Weights of a small image super-resolution model: trained on rendered rooms with furniture.
Rows from block 8, named by matrix and row number. Each number is 128 + 32 x the weight over its row's rms, rounded and kept within 0 to 255. All counts start at 0. After the name is the row's rms in percent of the matrix's.
# convs0: first 3x3 conv (model.decb.0.0.convs.0.weight, 192x384x3x3), inputs 344-351, a 3x3 kernel for each
convs0.0 099 [110 141 130 146 154 114 109 138 113 129 158 138 144 163 112 171 156 126  76  87 135 153 155 153 158 118 104  98 126 105 103 134 143  85 116 126  79  93  93 113 140 108  96 112  65 106  64 107 116  88  96  93 140 151 127 140 115 133 105 158 130 133 158 143 100 150  91 117 153 133 126 169]
convs0.1 102 [136 143 135 116  91  97  98 116 126 156 149 121 156 131 119 155 139 123 117 113  91 125 103 106 138 155 172 104 113 118 189 179 167 161 133 148 164 144 185 125  92 101 137 112 101 116 145 137 169 163 143 108 103 100 136 145 127 150 159 159  85  97 102 150 162 125 170 137 103 135 117 105]
convs0.2 105 [123 143 122 111 118 134 129 122 122 126 151 137 118 133 135 128 142 146 123 168 214 113  99 105 125  61  86 147 185 154 112 109  83 104 133  91  85 114 126 109 142 173 141 111  80 113  74  54 116 109 109 131 156 159 154 154 144 133 149 141 147 205 193 127 137 158 134 157 125 106 112  98]
convs0.3 096 [ 77  72  92 115 124 103 107 118 106  91 110 123  99 115 131 118 124 129 130 113 102  70 132 133 163 183 221 118  98 138 100 125 174 122 110 153 151 144 115 175 139 127 127  93 113 107  68 154 190 137 128  98  97  84 143 126 142 164 102 156  52  52 103 111  96  84  52  54  86 125 157 165]
convs0.4 101 [111  94  89 131 136  91  99 132 120 142 111 118  97 116 118 128 107 139 186 122 149 126 109 117 115 120 135 109 123 119 120 128 177 113  97 133 118 118 134 131 122 142 151 110 149 120 128 121 122 168 163 107 121  99 137  93  93 140 124 149 126 140 113 113 113 111  87 108  81  82 105 115]
convs0.5 103 [124 144 122 135 139 127 150  98 133 118 136 134 146 141 131 155 137 101 102  93 115 164 133 101 171 146 101 134  67  96 178 131 132 112 117 120 109  98 125 160 138 146 140 119 128 104 119 148 142 123 127 172 116  98 168 122  93 113 166 178 114  80  85 128 122 124 151 129 115 152 133 134]
convs0.6 105 [155 178 157 132 135 135 126 142 121 106 115 129 118 154 146 115 121  92 106 120 103 143 172 145 112 130 118 134 140 117 150 151 156 144 157 143 145 100 123  69  91 105 134 131 116 139 145 136 165 163 165 129 126 106 132 132 114 109 106 122 136 135 132 113 111 119  87 119 118 131 105 125]
convs0.7 098 [102 140  77 140 150 106 138 149 114 155 178 168 141 132 135 149  92 121 202 144  98 150 153 148  86  96 108 218 126 151 129  97  97 117  29  97 131 105 118 149 128 124 129 126 110 158 110 129 168 113 141 129 131 136 149 157 182 138  98 102  82 130 113  98  65 108 156 159 121 135 101  97]
convs0.8 100 [129 124 102 155 158 125 130 144 121 153  93  97 140 140 179 144 160 175 124 170 165 143 203 188  67  90 127  44 122  86  85 199 124  76 144 137 121 132 113 115 130 113 110  94 102 103  67  99 136 103 156 151 125 157 127 132 143 119 140 153  94 120 119 136 147 131 158 151 138 122 113 127]
convs0.9 102 [103 114 104 104 121  99 108 118 127 146 165 163  82 108 112 121 130 108  85 120 134 143 163 178  90 108 137 103 135 114 119 171 140 127 124 119  71 141  89 153 185 133 122 126 105  43  90 109 124 129  86 137 119 105 142  89  87 120 136 143  75 100  91 156 133 124 117  96 111 127 132 127]
convs0.10 096 [143 172 139  58  58  64 132 124  96 118 170 138 123 138 117 137 134 103 151 133 135  87  53  71 137 127 108  71  67 116 159 205 183 159 131  97 180 186 174  76  61 100 132 140 173 116 160 139  99 114  85 149 142 103  79 128 117  86 136 121 129 144 111 146 143 127 142 144 120 112 132 123]
convs0.11 103 [127 104 135 131  95 113 139 129 144 161 117 123 140 112 137 123 115 116 101 119 132 116 163 210 116  97 130 123 173 144 136 152 150 169 137 159  92 111  63  57  79 112 130 141 190 132 170 147  76 160 129  53 168 137 129 145 132  86 133 154 103 118 152  95 103 109  94 174 157  89 125 155]
convs0.12 100 [122  91  87 136  98 111 185 147 152 118 113 112 157 181 141 119 155 148  94 117 116 140 100 120 103  92 108 149 127 107 156 117 117  94 108 119 157 144 111 129 161 161 134 156 137 110 157 114 138 167 125 141 140 101 115 121 123 117 150 133 150 142 135  85  95  99 138 114 109 106  81 123]
convs0.13 099 [117 123 145 155 149 145 152 147 143 119 125 125 128 134 115 113 140  98 127  85 118 166 117 122 124 160 166 110 102 127 127 100  95  88 121  71 115  82  70 145 148 135 129 157 115 130 153 114  88 117 120  86 153 140  81 122 145  68 151 126  85 192 133 158 136 123 137 114 126 171 155 136]
convs0.14 098 [104  84 114 181 148 104  99 140  76 139 143 140 103 129 134 119 124 136 126 153 186  99 132 160 112 117 116 154 137 121 102  79 148 130 116 140  99  92  92  96 145 162 112 130 127 141 152 128  95 168 169  36 114 128  91 104  88 124 170 148 124 143 126 162 199 175 116 102 136  46  88 101]
convs0.15 096 [123 142 108 117 130 122 118 126 114 165 129 143 160 151 162 124 126 141 133 129 110 115 128  90 183 154 124 171 153  82  60 104  93 135 171 147 168 162 161 147 148 151 157 157 149 127 167 161 106 185 155 141 206 132 161 163 140 153 185 186  94 151 129  72 104  70 154 207 159 120 160 173]
convs0.16 096 [114 115 125 150 164 184 119 106 128 131 129 134 119 117 117 179 160 106 182 150 170 163 178 162 126 125 148 136 133  97 138 176  87 105 124 147 120 104 126 138  99 158 172 137 141 108  98 102 102  94 101  77  72 113 135 123 139 142 138 184 112 122 143 133 117 128 143 110 123 145  93 134]
convs0.17 098 [148 160 149  95  85  99 110 136 128 141 127 131 132 161 157 119 133 115 127 122 110 154 127 131 128  94 149  90  68  93 132 103 151 124  93 138 156 187 213  75  77 100 144 157 161 129 123 103  84  83  97 130 137  95 154 112 111 157 160  89 131 161  87 117 112  98 126 149 112 102 152 109]
convs0.18 102 [133 123 154 114 110 153 105 109 136 145 153 170 126 118 125 136 124 134 133 104 135 150  94 116  90 122 146  63 104 109  83 150 111 132 143 101 110 143 144 156 146 123 121 132  79 131 118 122 133 106 132 138  98 123 127 102 115 141 156 149 144 103 134 147 146 122 192 185 129 171 164 134]
convs0.19 101 [117 105  97 128 116 149 104 104 126 151 155 127 156 150 138 138 136 122 102  73 101  94 104 118 127 120 103  72  44 101  94  78 126  91 162 147 153 146 138 210 171 146 174 119 107 116 106 105 156 182 155 117 120 130  97  98  75 144 156 107 105 139 130 124 140 101 141 116 101 128 126 138]
convs0.20 097 [160 176 160 148 166 121 137 134 112  89  96 103  72 121 130 128 139 165 132 110 123  47  18  54  69  78 105  91 126 122  96 144 133  92 114 161 127 113 104 141 155  88 143 101  81 102 107 126 160 227 151 142 202 118 113 120 127 149 134 128 126 153 128 121 158 134 132 187 146  78 133 129]
convs0.21 097 [115 109 132 167 158 180 125 135 130 116 162 133 129 159 133 141 148 148 128 135  84 122 158 123 121  90 116 175 180 146 176 187 137 141 106 106 121 168 195  95 135 143  78 109 122 109  87 114 118 111 123  67  80 134 125  91  98 144 141 132 126 118 152 152 137 141 122 125 148 147 128 123]
convs0.22 100 [132 149 114 126 150  95 145 157 145 147 108 131 134 125 135  91 106 120 107 122 113 132 129 146 104 135 136 103 133 144 134 145 173 109 108 134  93 125 146 144 137 150 156 155 141 128 143 127  77 139 192 133 178 209 133 175 142  88 119  93 103 109 122 157 183 162 122 148 147 119 126  78]
convs0.23 099 [101 109 103 104 120 146  96 113 123 122 116 113 149 122 114 137 141 130  65  33  87 168 173 209 138 143 117 129 106 179 128 104 124 115 108 112 130 126 127 120 139 139  82 140 144 106 116  64  98 107  49 163 188 115 153 133 100 128 121  72 189 212 162 111  92 104 143 105  91 159 170 142]
convs0.24 103 [124  96 110 128 122 138 148 120 129 117 144 133 121 146 168 139 127 111 111 130 124 101 198 166 100 120 139 177 100 117 164 146 125  85 115 128 161 134 144 167 137 105 179 146 115 154 159 174 129 168 195 132 168 135 171 142 128 138 109 157 150 147 154 154 131 131 175 119  98  96  74 125]
convs0.25 098 [130 101  97 170 144 145 139 114 130 123 151 125 105 152 144  79 137 149 129 103 114 134  88 101 117  93 124 109 151 159 147 164 180 125  93 118 133 154 142 110 183 218  48 113 129 124 133 140 137 127 134 130 158 171 137 145 127 124 123 108 100 125 102  94  83 132 179 124 141 170 137 146]
convs0.26 102 [115 111 138 144 167 171 126 113 139 103 124 121 107 117 140 135 100  91 131  87 111 155 176 123 139 181 118 125 118  78 104 223 122  98 189 117 111 102 148 124 125 137 120 144 154 119 113 106 136 133 140 126 135 114 103 127 132 123 122 108 102 131 127 114 155 118 114 146 109 145 171 162]
convs0.27 100 [147 157 133 162 130  99 180 158 133 131  96 105 162 123 119 158 128 155 149 124 143 133 157 107 148 151 122  67 141 113  89 177  61  54 163 131 140 116 148 157 112 123 163 139 143  91 100 101 151 134 137 152 134 137 140 137 116 141 137 144 123 113 133 175 140 146 125  94 130 124 122 116]
convs0.28 099 [ 81 127 120 116 119 105 120 129 144 105 111 111 157 147 129 177 145 111 126 175 182 102 123  84 132 144 130 145 129  88 134 124 117 149 150 126  61  75  94 130 140 138 144 144 121 106 167 148 118 159 140 130 143 120 131 117  97 154 140 146 151 152 160  99 130 133 139 166 161 156 131 158]
convs0.29 100 [150 155 124 120 125 112 109 132 122 116 143 146 139 154 159 147 143 142 165 159 169  90 103 119 141 132 144 162 137 138 115 128  85  95 144 121 159 157 139 125 125 142 127 135 173 146 158 127 123  96  90 145 129 106 164 160 146 135 141 157 112 156 151 164 127 124 130 131 135 137 149 138]
convs0.30 099 [139 185 151 126 173 137 130 142 115 141 126 112  99 122 144 136 113 172 204 166 185 162 117 131 169 137 134 172  74 150 140  58 163 117 129 219 132 164 119 119 180 148 137 171 160 155 121 117 181 187 136 162 160  87  64 148 166  92 179 147 132 157  92 146 133  99 131 135 124 123 164 167]
convs0.31 097 [131 168 113 126 153 144 136 167 132 114 124 131 119 156 112 113 120  84 140 141 141 122 196 187 102 119 140 118  42  94 165 156 157  89 134 111 133 137  74 127 124  81  86 121 129 123 130 136  88 111  69 159 191 178  81  89 127 109 130 134 160 129 152 107  94 158 106  87 136 176 114 106]
convs0.32 102 [139 147 133 150 146 144 142 139 117 143 155 141 141 144 140 116 129 126 145 138 154 166 124  88 135 107 118 145 175 139 161 137 102 147  79 120  83  85 110  80  88  99 126 146 165  85 119 100 105 122 113 138 159 134 102 109 114 140 182 152 125 149 125 101 103  89 125 135 147 109  89 113]
convs0.33 096 [117 151 100 143 224 199 120 111 117 164 146 125 144 152 136 170 193 170 146 157 177  70 104 135 171 143 123 157 182 121 145 124 118 141 122 108  65 123 107 119 172 139  87 142 119  68 114 104 135 162 156 136 129 139 143 141 153 133 116 165  82 113 117 137 150 149 139 119 166 170 140 155]
convs0.34 104 [157  96 119 163 109  92 119 121 114 125 134 151 159 177 161 148 143 144 103 143 174  98  82 153 122  87  98 100 137 147 133 159 160 161 134 105 111 101 144 157 115 150 140 123 113 136 197 115 127 139  63 133 136  77 129 144 152 109 153 136  94 100 128 174 142 125 149 120 113 103 106 120]
convs0.35 099 [150 121 150 136 168 169  92 101 105 139 106 154 152 166 166 139 170 168 167 133 186 132 138 153 106 125  90 140 138 135 111 128  98 121 144 102 129 122 146 128 159 169 122 155 175 112 107 114  86 124 146 127 176 169 123  96 141 171 119 113 184 149 126 130 154 172 110  75 109 111 117  92]
convs0.36 099 [139 160 155 182 158 144 132 113 112 158 140 111 130 124 101 134 118 116 111 132 139  22 132 144  88 163 152 133 139 106 143 161 101 132 129  72  84 122 113 147 143 144 117 108 143 163 114 112 185 121 112 204 141 112 165 128  83 134 118 120 119 140 114 157 122 116 163 152 139 136 131 139]
convs0.37 100 [130 118 126 112 128 147 117 128 151 154 130 124 162 138 137 140 100 126 193 101  79 161 106 134 144 130 153 152 112 176 132 109 126 135 107 127 114 144 150  94 102 155 104 113 109 128 176 146 115 161 127  89 169 139 110 127 100 102 118  93 137 113  76 113 116 125 120 149 122 109 113 124]
convs0.38 094 [170 167 149 133 169 164 140 173 166 123 169 121 142 124 100 139 100 153 139  85 153 154 132 185 144 120 125 145 177 140  46 172  98 119 197 160 129 183 195  93 129 137 162 178 171 145 117 111 132 130 126 162 136 105 114 136  80 104 153 120 135 146 160 143 129 128 156 129 110 173 144  45]
convs0.39 103 [113 131 120  86 101 100  86 127 143 102 121 135 131 134 146 125 128 139 109 112 111 139 138 131 122 142 159 118 112 138 115 118  94 139 155 149 119 129 105 169 106 106 156 115  71 122 142 114 151 150 127 166 159 151 168 151 129 167 154 125 120 131  76 135 158 114 161 170 106 130 122 118]
convs0.40 097 [143 117 142 181 167 122 137 117 113 101 105 100 147 127  96 140 136 126 133 165 143 104 135 147  95 117 154  73 134 124 110 200 149  74 129 112 169 144 120 145 136 106 175 189 128 142 100 108 171 157 143  78  94 100 118 127 154 117 104 140 145 113 114 131 131 161 131 177 191 101 103 145]
convs0.41 099 [132 139 156 172 204 176  77 117 121  70  98 138  99 136 128 131 110 119  68  94  69 146 181 163  97  90  92 145 164 164 122 188 176 103 142 152 145 145 133 129 184 138 100 136 121 219 198 137 133 194 129 106 108 106 131 124 142 112 100 126 143 105 146 132 167 152  85  93 136 115 145 128]
convs0.42 104 [161 125 119 143 153 121 105 145 149 169 142 139 113 141 144 135 141 128  75 132  91 102 135 114 220 157 136 144 123  82 147  92 110 137 114  87 118 125 128 124  89  78 101 121  97 161 153 156  99 126 145 110 104 121 103 119 138 141 183 142  99 119 143 115 138 119 119 119 121 146 173 161]
convs0.43 092 [120 139 152  90 137 130 164 190 134 160 148 123 106 120  96 137 124  87 127 152 209 129 162 157 144 134 111 109 129 133 143 178 139 136 118 100 102  84 158  71 128 148 103 153 190 134 122 109 124 107 117 182 186 155 156 135  95 112  84  74 168 116  93 119  97 145 187 147 135 189 169 164]
convs0.44 104 [ 82  79 107 147 137 133 145 141 137 158 159 145 143 132 126 136 112 110 131 101  99 149 131 153 128 116 164 168 121 133 145  84 120 158 127 119 145 138  94 122  91  68 110 102 108 115 160 182 135 125 161 131 106 146 151 132 143 121 152 145 120 112 112  92 118 149 162 123 141 129 109 104]
convs0.45 099 [128 173 123 140 204 155 117 161 161 117 136 124 140 141 141 135 116 105 128 143 128 171 155  97 141 159 118 153 155  82 111 142 124  89 127 114  98 130 132  57 135 112 126 149 113 139 103 138 161  76 118 129  94 118 125 110 110  84  97  78  90 111 101 102 107 132 140 108  98 172 167 120]
convs0.46 103 [ 97 129 108 144 167 108 149 161 137 126 126 138 126 166 140  77 113 128 130 143 123 115 193 164  68 139 151 169 138 161 119 121 151 116 148 175  85 117 115 117 139 104 140 148 117 125 151 132 122 118  93 126 123  97 111  92 135  93 121 150 118 105 130 126 140 143  97 104 117 109 113 136]
convs0.47 103 [112  99  89 106 121 101 143 138 136 136 136 141 101 125 151  59  71 100 160 131 149 110 121 131  94 124 134  99 134 133 144 191 150 116 115  97 141 133 143 112 135 105 134 163 120 107 139  95 122 137  77 154 154 114 117 107  91 151 158 161  96 116 111  95 119 101  75  97 135  86  46  88]
convs0.48 102 [155 135 153 144 114 129 157 180 180 170 157 129 139 143 168  91 111 146 124  89  91 149 100 122 113 122 122 157 101 127 175 162  97  81 117 155 145 135 118 148 101  90 166 107  56 104 103 128  64  60 125 119 106 126 114 105 105 128 152 138  99 102 135  88 109  96 138 147 135  85  95  70]
convs0.49 100 [110 107  85 141 155 121 130 117  75 111 127 143  92 113 101 152 135 149 163 121 160 101  96 118 105 102 122 115 150 157 133 176 125  87  98 143 140 129 137 129 142 157 119  89 140  88 132 110 109 122 109 141 172 198 168 181 147 124 119 107 157 103 106 115 139 150 142 116 106 123 112 132]
convs0.50 098 [119  86 128 103 105 121 127 130 114 121 140 132 148 164 131 146 150 139 151 126 103 115 133 131  68 115 154 155 120 130 137 120 104 172 163 129 109 116 141  76 145 136  98 127  99 137 129 115 156 133 128 135 129 133  95 117  72 159 191 161 155 135 131  98 133  68 127 119  58 152 123 114]
convs0.51 095 [125 123 117 154 175 126 167 149 107 144 152 115 166 163 147  85 121 134  77  89  91 171 175 168 138 133 101 141 185 191 159 145 197 147 125 155 111  88  99 122 127 140  95 134 133 129 114 150 170 167 183 144 139 122 170 113  74 180 117  98 158 106  79  97  64  56 147 154 114 125 110  88]
convs0.52 098 [171 142 107 153 153  95 152 163 111 112 101 123 144 155 127 140 145 142 124 100 151 170 150 114 148 130 106 150 160 167 126 113 114 132 109 133 101 110 147 154 185 126 134 144  84 111 116 109 153 121 134 109  94  93 114  73  97 172 124 183 104  68 106 190 168 154 117 115  94 126  77  84]
convs0.53 096 [145 154 128 106 117 108 135 136 108 121 107  99 120  84  92  95  99  93  84  74 100 127 107 103 123 111 110 134  67 124 115  90 127 116  91 128 104  71  70 139 132 129 103 145 195 164 174 169 124 145 134 115 136 116 101 152 117 130 144 102 123 107  85  69 125  76  57  76  53 133 108  69]
convs0.54 105 [150 123 169 133 122 128 138 126 149 103 125 116 161 159 132 125 118 110  85  95  97 140 138 146 117 151 125  83  84  93 151 140 125 132 159 146 117 112 114  99 112 136 108 139 142 104 129 170  83  60 125 104  99 168  92 106 131 119 120 110 122 146 128 121 131 144 107 131 125 140 157 141]
convs0.55 099 [153 165 152 117 189 138  79  98  60 115 153 111 124 150 143 131 128 119 128 150 151 172 160 110 179 199 128  93  91 148  89 133 132 135 106  98 133 119 119 148 162 139 138 119  89  98 115 135 131 177 197  99 133 108  89 129 123 157 160 121 157 157 151  70 106 134  81 108 105 127 172 158]
convs0.56 099 [132 120 117 168 133 115 148 122  88 110 123  91 137 145 146 124 145 148 149 180 144 130 130 132 119 123 118 115 115 120 142 133 161 125 131 128 159 149 118 142 163 120 132 124 116 184 130 138 119 105  96 132 103  93 133 130 100 180 162 136  78  91  59 131 111 154 129 120 126  96 111 109]
convs0.57 100 [119 114 123 159 154 139 115 104 128 152 102 116 137 118 118 154 133 116 144 103 107 133 150 156 114 116 124 104 173 129  80 153 143 138 112  86 137 158 129 144 140 106 155 135 110 116 131 128 179 141 123 126 114 151 114 134 143 153 162 128 166 124 103 158 133 121 127 135 125 118 139 138]
convs0.58 101 [155 102 151 101  83 141 127 110 130 120 102 125  99  95 139 159 156 147 108 115 157 127 126 161 165 148 148 163 141 119 167 104 114 142 142 129 109  79 160 167 115 138 120 101 141 139  79  96 143  89 166 172 115 171 126 116 101 104 128 117 132 166 146 161 152 111 146 126  96 114 113  82]
convs0.59 102 [129 127 135 160 148 114 134 128 103 160 133 120 163 138  98 118 147  87 162 146 145 159 138 147 145 142 157 147 142 153  90 137 144  45 122 108 129 137 142  97  90 124  94  96 134 185 171 136 139 166  94 101 185 116 107 129 132 105 128 117  88 116 110 144 113 112 142 112 125 148 122 121]
convs0.60 104 [126 118 115 143 125 156 154 142 138 131 138 135 150 141 139 124 132 122 125 147 115 135 119 122 143 152 181 125  98 156  84 108 119 135 132 130 115 117 143 149 104  94 119 127 137 166 148 118 132 100 113 139 116 154 134 171 159 127 144 127 123 133 128  87 114 137 104  94 132 154 140 132]
convs0.61 100 [107 126 144 124 190 149 141 189 142 162 125 106 143 120 128 100 111 123 105  93 140 141  62 126 127 120 153  89 148  85 153 172 135 115 158 117 134 108  89 146 124 132 142 153 161 147 145  90 125 165 166 150 116 135 130 138 105 142 130 119 156 129  86 115  98  59 138 164 110 161 166 142]
convs0.62 098 [110 112 130 101 106 140 124 120 136 150 143 151 142 109 123 134 123 120 136 148 120 129 143 166 141 141 159 102 142 137  99 126  97 128 137 122 171  92 112 146 136 153  90 144 148 147 162 160  88  51  90 127  73  87 141 122 135 139 119 130 112 144 130 149 150 155 130 133 150 133 138 140]
convs0.63 099 [104 107 112 137  94  79 136 125 114  93  93 110 106 124  90  75 126 109 154 142 118 155 156 156  92 109 146 109 128  58  92 146 131 124 178 128 124 111  79 119  93  85  85  67  88 121 164 112  76 142 138 120 164 172 120 161 136 126 145 140 155 157 119  98  74 112 149 121 165 167 130 153]
convs0.64 099 [136 165 133 126 139 131 156 140 117 126 157 132 130 149 116 166 151 106 178 171 113 125 132  94  72  93 109 129 175 101 105 193 129 105 105 144 150 141 125 150  99 151 167  70 148 106 126  97 134 138 140 113 163 172 125 140 119 152 162 132 147 138  96 112 122 121  93 151 168 100 129 124]
convs0.65 097 [165 149 165 150 137 118 137 171 120 141 106  89 162 133  95 106 105  85 112 104 123  99 134 118 111 141 111 124 185 148  90 137 119 142 158 157 105 101 139 116 122 119 167 138 114 119 113 106 211 211 134 143 145 125  77 146 159 110 146 150 121 130 105  85 133  87  67 111  67 131 158 164]
convs0.66 104 [136 126 109 127 119 138 130 128  99 151 115 124 166 139 130 125 118 129  89 110 141 153 144 118 135 126 110 122 110 116 138 130  84 160  99 109 116 154 128 122 130 138 125 144 106 135 151 135  94 120 113 151 129 119 100 117 130  72 113 166  90 121 168 112 129 135 130 118 124 114 112 151]
convs0.67 099 [168 123 144 197 148 120 174 130  97 150 137 104 126 151 123 125 165 173 136 138 117  99 156 135 119 142 105 130 139 130 138 128 147 126 140 122 131 135 124 122 143 119  92 139  81  91 100 128  84 100 138 102 130 144 121 142 120 130 128 105 115 162 138 131 150 169  72 120 227  99 114 155]
convs0.68 101 [146 148 122 177 162 125 106  99 111 148 152 134 151 137 157 156 160 163  89 110 127  81 133 112 111 113 150 125 131 121 143 144 161 107  92 124 119 141 136 116 109  97 157 141 135 167 149 129 109 119 128  99 131 130 137 147 164 133 123 126 122 111 128 125 135 142 103 120 102 110  86  90]
convs0.69 096 [128 140 110 145 155 112 123 117 145 138 109 105 135 138 139 132 151 146 112 138 125 117 135 114 154 124 127 133 194 162 132 167 176  97 113 110 184 162 174 155 143 143 129 166 133  93 121 135 153 191 196 124 133 129  87 147 126 121 169 195  83 115 146 113 120 128  30  57  47 115 126 145]
convs0.70 103 [130 115 142 129 132 113 140 128 118 107 106 138 120 123 125  98 113 147 157 129  72 182 132  93 139 134 144 132 126 100 109 132 117 117 144 123 168 121 122 186 139 134 157 143 146 116 162 135 145 157 111  86 151 132 133 150 102 135 155  83  92 130  87 143 103 124 133 111 121 130 101 143]
convs0.71 101 [105 139 128  91 117 105  98 138 119 108 113 153 146 134 140 156 135 137 152 124 136 184 170 186 100  58  96  66 235 112 169 255 178  69 139  44 102 101  84  96 101 134  93 119 132 152 125 110 171 150 122 129  89  98  93 119 134 130 209 209 121 132 115 133  98 118  82  68 103 112 122 131]
convs0.72 096 [134 150 138 139 129 134 133 160 153 130 167 136 133 151 142 133 153 130 174 154  87 155 159 137  72  94  65 139 135 106  99 127  98 113  88  88 101 124 135 118 142 130 122 129 138 112 136 122  97 173 134 135 188 160 104 111 118  99 122 131 165 186 133 109 113 114  58  77 101 148 145 151]
convs0.73 100 [136 160 152 113 122 111 105 104  87 121 137 122 115 123 110 115 115  73 172 163 159 121 153 162 162 195 139 116 140 127  65 128 132  96 142 124 127 131 136 140 143 137  80  96 104 141 138 145 127 143 131 119 125  98 124 127 160 104 141 156 162 125 127  97 126 127  99  92 126 138 123 141]
convs0.74 101 [120 140 103 121 152 102 179 166 125 121 124 162 163 127 128 130 142  91 148 132 122 131 114  94 144 102  83 135 103  88 157  99 104 127  87 127 124 162 172  76 140 111  85 124  68 160 118 129 111 146 149 154 137  95 145 100 133 192 148 170 150  96 113 137 135 131 104 121 113  96  92 118]
convs0.75 104 [112  85 107 145 119 126 178 156 111 130 143 133 109  86  94 137 139 126 112 139 131 140 125 139 140 117 158 104 179 105 115 127 112 111  91  98 133 120 147 109  93 128 117 113 112 111 104 116 151 155 200 142 134 127 141 116 127 128 123 144 117 148 133 107 136 149  65  68  91 157 166 171]
convs0.76 097 [ 94  97 115  87 107 109  83  97 104 172 154 135 142 136 139 129 146 123 132 149 149 195 196 142 118 147 130 193 212 162 141 148 134 111 119 137  70  83 129 101 141 153 106 161 140 136  71  95 112  80 113 143 125 128 136 121 141 124 116 122 144 112  97  99 107 147 129  81  70 133 109 138]
convs0.77 100 [137 126 126 143 130 137 150 131 136 133 147 161 121 159 159  97  90  92  97  97  96 126 135 131 138 104  96 103 115 107  97 145 150 140 144 111 158 186 187 122 165 112 180 146 102 108 124 103 117 109 102 132 147 175 113 109 109 132 118 133 132 114  81 129  98  85 161 143 144 109 109 169]
convs0.78 101 [128 146 138 121 144 139 146 126 138 143 137 121 141 150 134 117 185 183 149  99  73 165  98  81 112  82 116 160  72 165 197  37 113 198  45 111 101 115 101 127 140 119 126 144 148 110  98 128 121 152 152 165 173 173 129 105 117 131  75  97 156 144 139 125 122 130 164 146 141  91  82 151]
convs0.79 099 [109 119  70 110 134 103 146 152 145 133 121 126 149 152 148 155 148 148  89  95  59 102  77  72 145 110 134 115 108 139 153 152 198 133 120 148 105 144 124  74 147 139  99 134 132 186 167 136 116 144 140  86 133 147 130 132 132 167 179 109 102 132  96 114 132 127 163 158 145 157 158 124]
convs0.80 101 [111 109  81 116 131 139 100 106 125 132 125 130 138 147 116 119 125 125 122 110 124 152 160 168 120 158 161 134 134 126 136  84 111 134 132 109 117  97  78 152 172 152  96 120 105 123 147 159 145 144 142  83 105 106 160 175 153 130 140 136 156 167 128 145 145 165 173 147 166 172 146 118]
convs0.81 101 [ 83 101  94 109 107  80 146 134 150 145 145 127 123 149 162 104 102  94 119 180 122 128 215 145 123 157 154 117 125 133 192 140 154 136  97 104 128 153  69 134 120 100 125 151 186 146 184 163  99 150 109 103 172 163 137 150 147 147 169 172 162 142 155 180 155 146 104 132 142 127 132 122]
convs0.82 100 [107 130 124 177 197 142 118 143  99 133 115 125 116 131 128 105 149 127 131 141 161 132 121 138 111  78  62 127  68  98 107  86 110 128 106 114 140 159 126 146 143 119 118 110  88 101  93  73 145 192 130 107 116  93 130 126 146 131 133 133 118 111 113  83 118  95  80 140 100 100 152 125]
convs0.83 098 [ 97 123 106 142 185 193 127 140 131 132 132 139 109 106 125 122 125 103 143 172 156 153 133  90 130 158  94  84 100 120 142 103  87 122 134 131 188 147 120 183 120 133 141 124 142 114 127 170 160 188 203 135 145 164 113 103 118 113 146 171 140 112  95 150 208 182 132 169 156 134 122 131]
convs0.84 101 [ 91 147 140 119 162 143 178 142 137 126 135 107 144 138  90 120 138 106 102 110  95  93 115 133 112 149 122  68 146 142 148 223 142 116 181 103 120 163 165  88 128 153  94 130 139  89  81 127  90 119 103 137 188 152 131 165 100 169 154 119 177 126 105 134 147 148 162 134 124 135 152 112]
convs0.85 101 [ 81  70  62  95 112  85  72 106  98 133 158 118 111 174 160 127 148 146 155 162 171  52 147 168 112 140 115 127  79 125 113 106 152 101 102 128 126 121 120 135 147 116 109 145  87 133 115 108 116  82  93 109  51  97 102 106 139 144 126 142 110  82 144 136 107 149 121 100 116 110 113 130]
convs0.86 100 [126  94  82 136 102 125 144 147 145 127 151 148 119 131 131 124 153 129  85 119 107 139 129 101 139 176 154 129 171 139 128 114 147  84 113 152 101 117 100 105 103 129 138 131 175 153 115 168 158 123 142 214 194 165 153 103 137  87  89 103 144 129 136  93 101 123 118  93  94 150 144 126]
convs0.87 098 [116  91 102 108  82 120 160 154 160 112 132 121 130 141 123 125 148 130 132 121 105 138 109 139 107  93 131 157 189 135  59  66 109 116 129 132 141 126 125 148 156 165 115 146 135  75  58  53 160 130 130 164 127 151 105 126 121 126 127 120 134 156 117 120 103  99 170 121 121 126 136 150]
convs0.88 102 [148 123 106 121 127 144 121 141 116 123 102 110 166 161 154 156 153 145 140 125 119 139 180 158 109 160 122 138 134  85 114 178 175 110 116 114 116  89 124 132 114 131 122 163 137  96 151 129  62  97  99  82 117 109 129 132 133 143 134 148 149 116 104 144 126  85 131 138  89  72 134  71]
convs0.89 104 [119 115 113 147 138 133 126 120 111 137 121 109  93 148 149 131 143 142 106 124 107 114 152 136 155 147 126 153 145 111 111 148 160 114 131 174 121  98 139  80  82  88  92 142 133 105  89 123 125 101 151 166 155 144 119 114 147 129 106 152 140 157 133  71 116 148 108  99 136 118 121 115]
convs0.90 104 [104 118 128 111 162 129 122 141 114 129 130  97 144 112 108 130 140 140 137 112 137  92 144 174  78 127 118 141 135 137 130 150 165 123 163 183 125 139 147 121 157 128  87 127 133 131 104  95 148 134 111 128 182 143 104 121 153 114 110 130 105 120 130 103 111 141 115 107 109  67  78 103]
convs0.91 100 [135 168 106 136 146 116  68  94  83 134 180 124  92 132 119 108 144 132 160 167 167 109 122 171 125  79  97 109 175 113  94 155 142 161 165 125 137 161 187  95  86 158 111 130 175 116 126  66 159 120 145  66  54 140 141 127 112 158 137 158  93 138 170 102 170 107 106 157 119 157 133 121]
convs0.92 101 [141 154 129 132 171 117 121 146 110 115 113 114 130 138 153 105 134 177 149 145 131  89 140 116 112 134  71 151 143 158 112 123  83 128 147 113  71 108 109  75 160 128 103 161 131 168 148 128 151 130 102 171 139  99 138 156 121 137 117 105 152 121 124 138 129 116 118  92 116 110  71  92]
convs0.93 098 [109 133 127 152 160  95 146 129  97 162 109  87 148 124  60 100 113  75 146 138 127 132 137  46 131 140  73 155 139 107 119  94  13 100 106  89 131 105 132 124 112 127 139 113 122  97 137 118 158 131 148 140 135 120  95 153 138 134 175 141 168 148 156 118 132 150  98 124 134 138 166 135]
convs0.94 104 [126 142 140 153 127 111 138 125 125 131 154 147 128 142  86 123 138 107 133 101  97 193 155  85 132 142  99  91 110  94  64 114 117 146 132 141 124 139 131 118 102  80 134 136 138 138 137 118 139 131 138  92  94  96 102 118 138 156 128 137 140 144 185 148 131 159 122 118 166 100 104 144]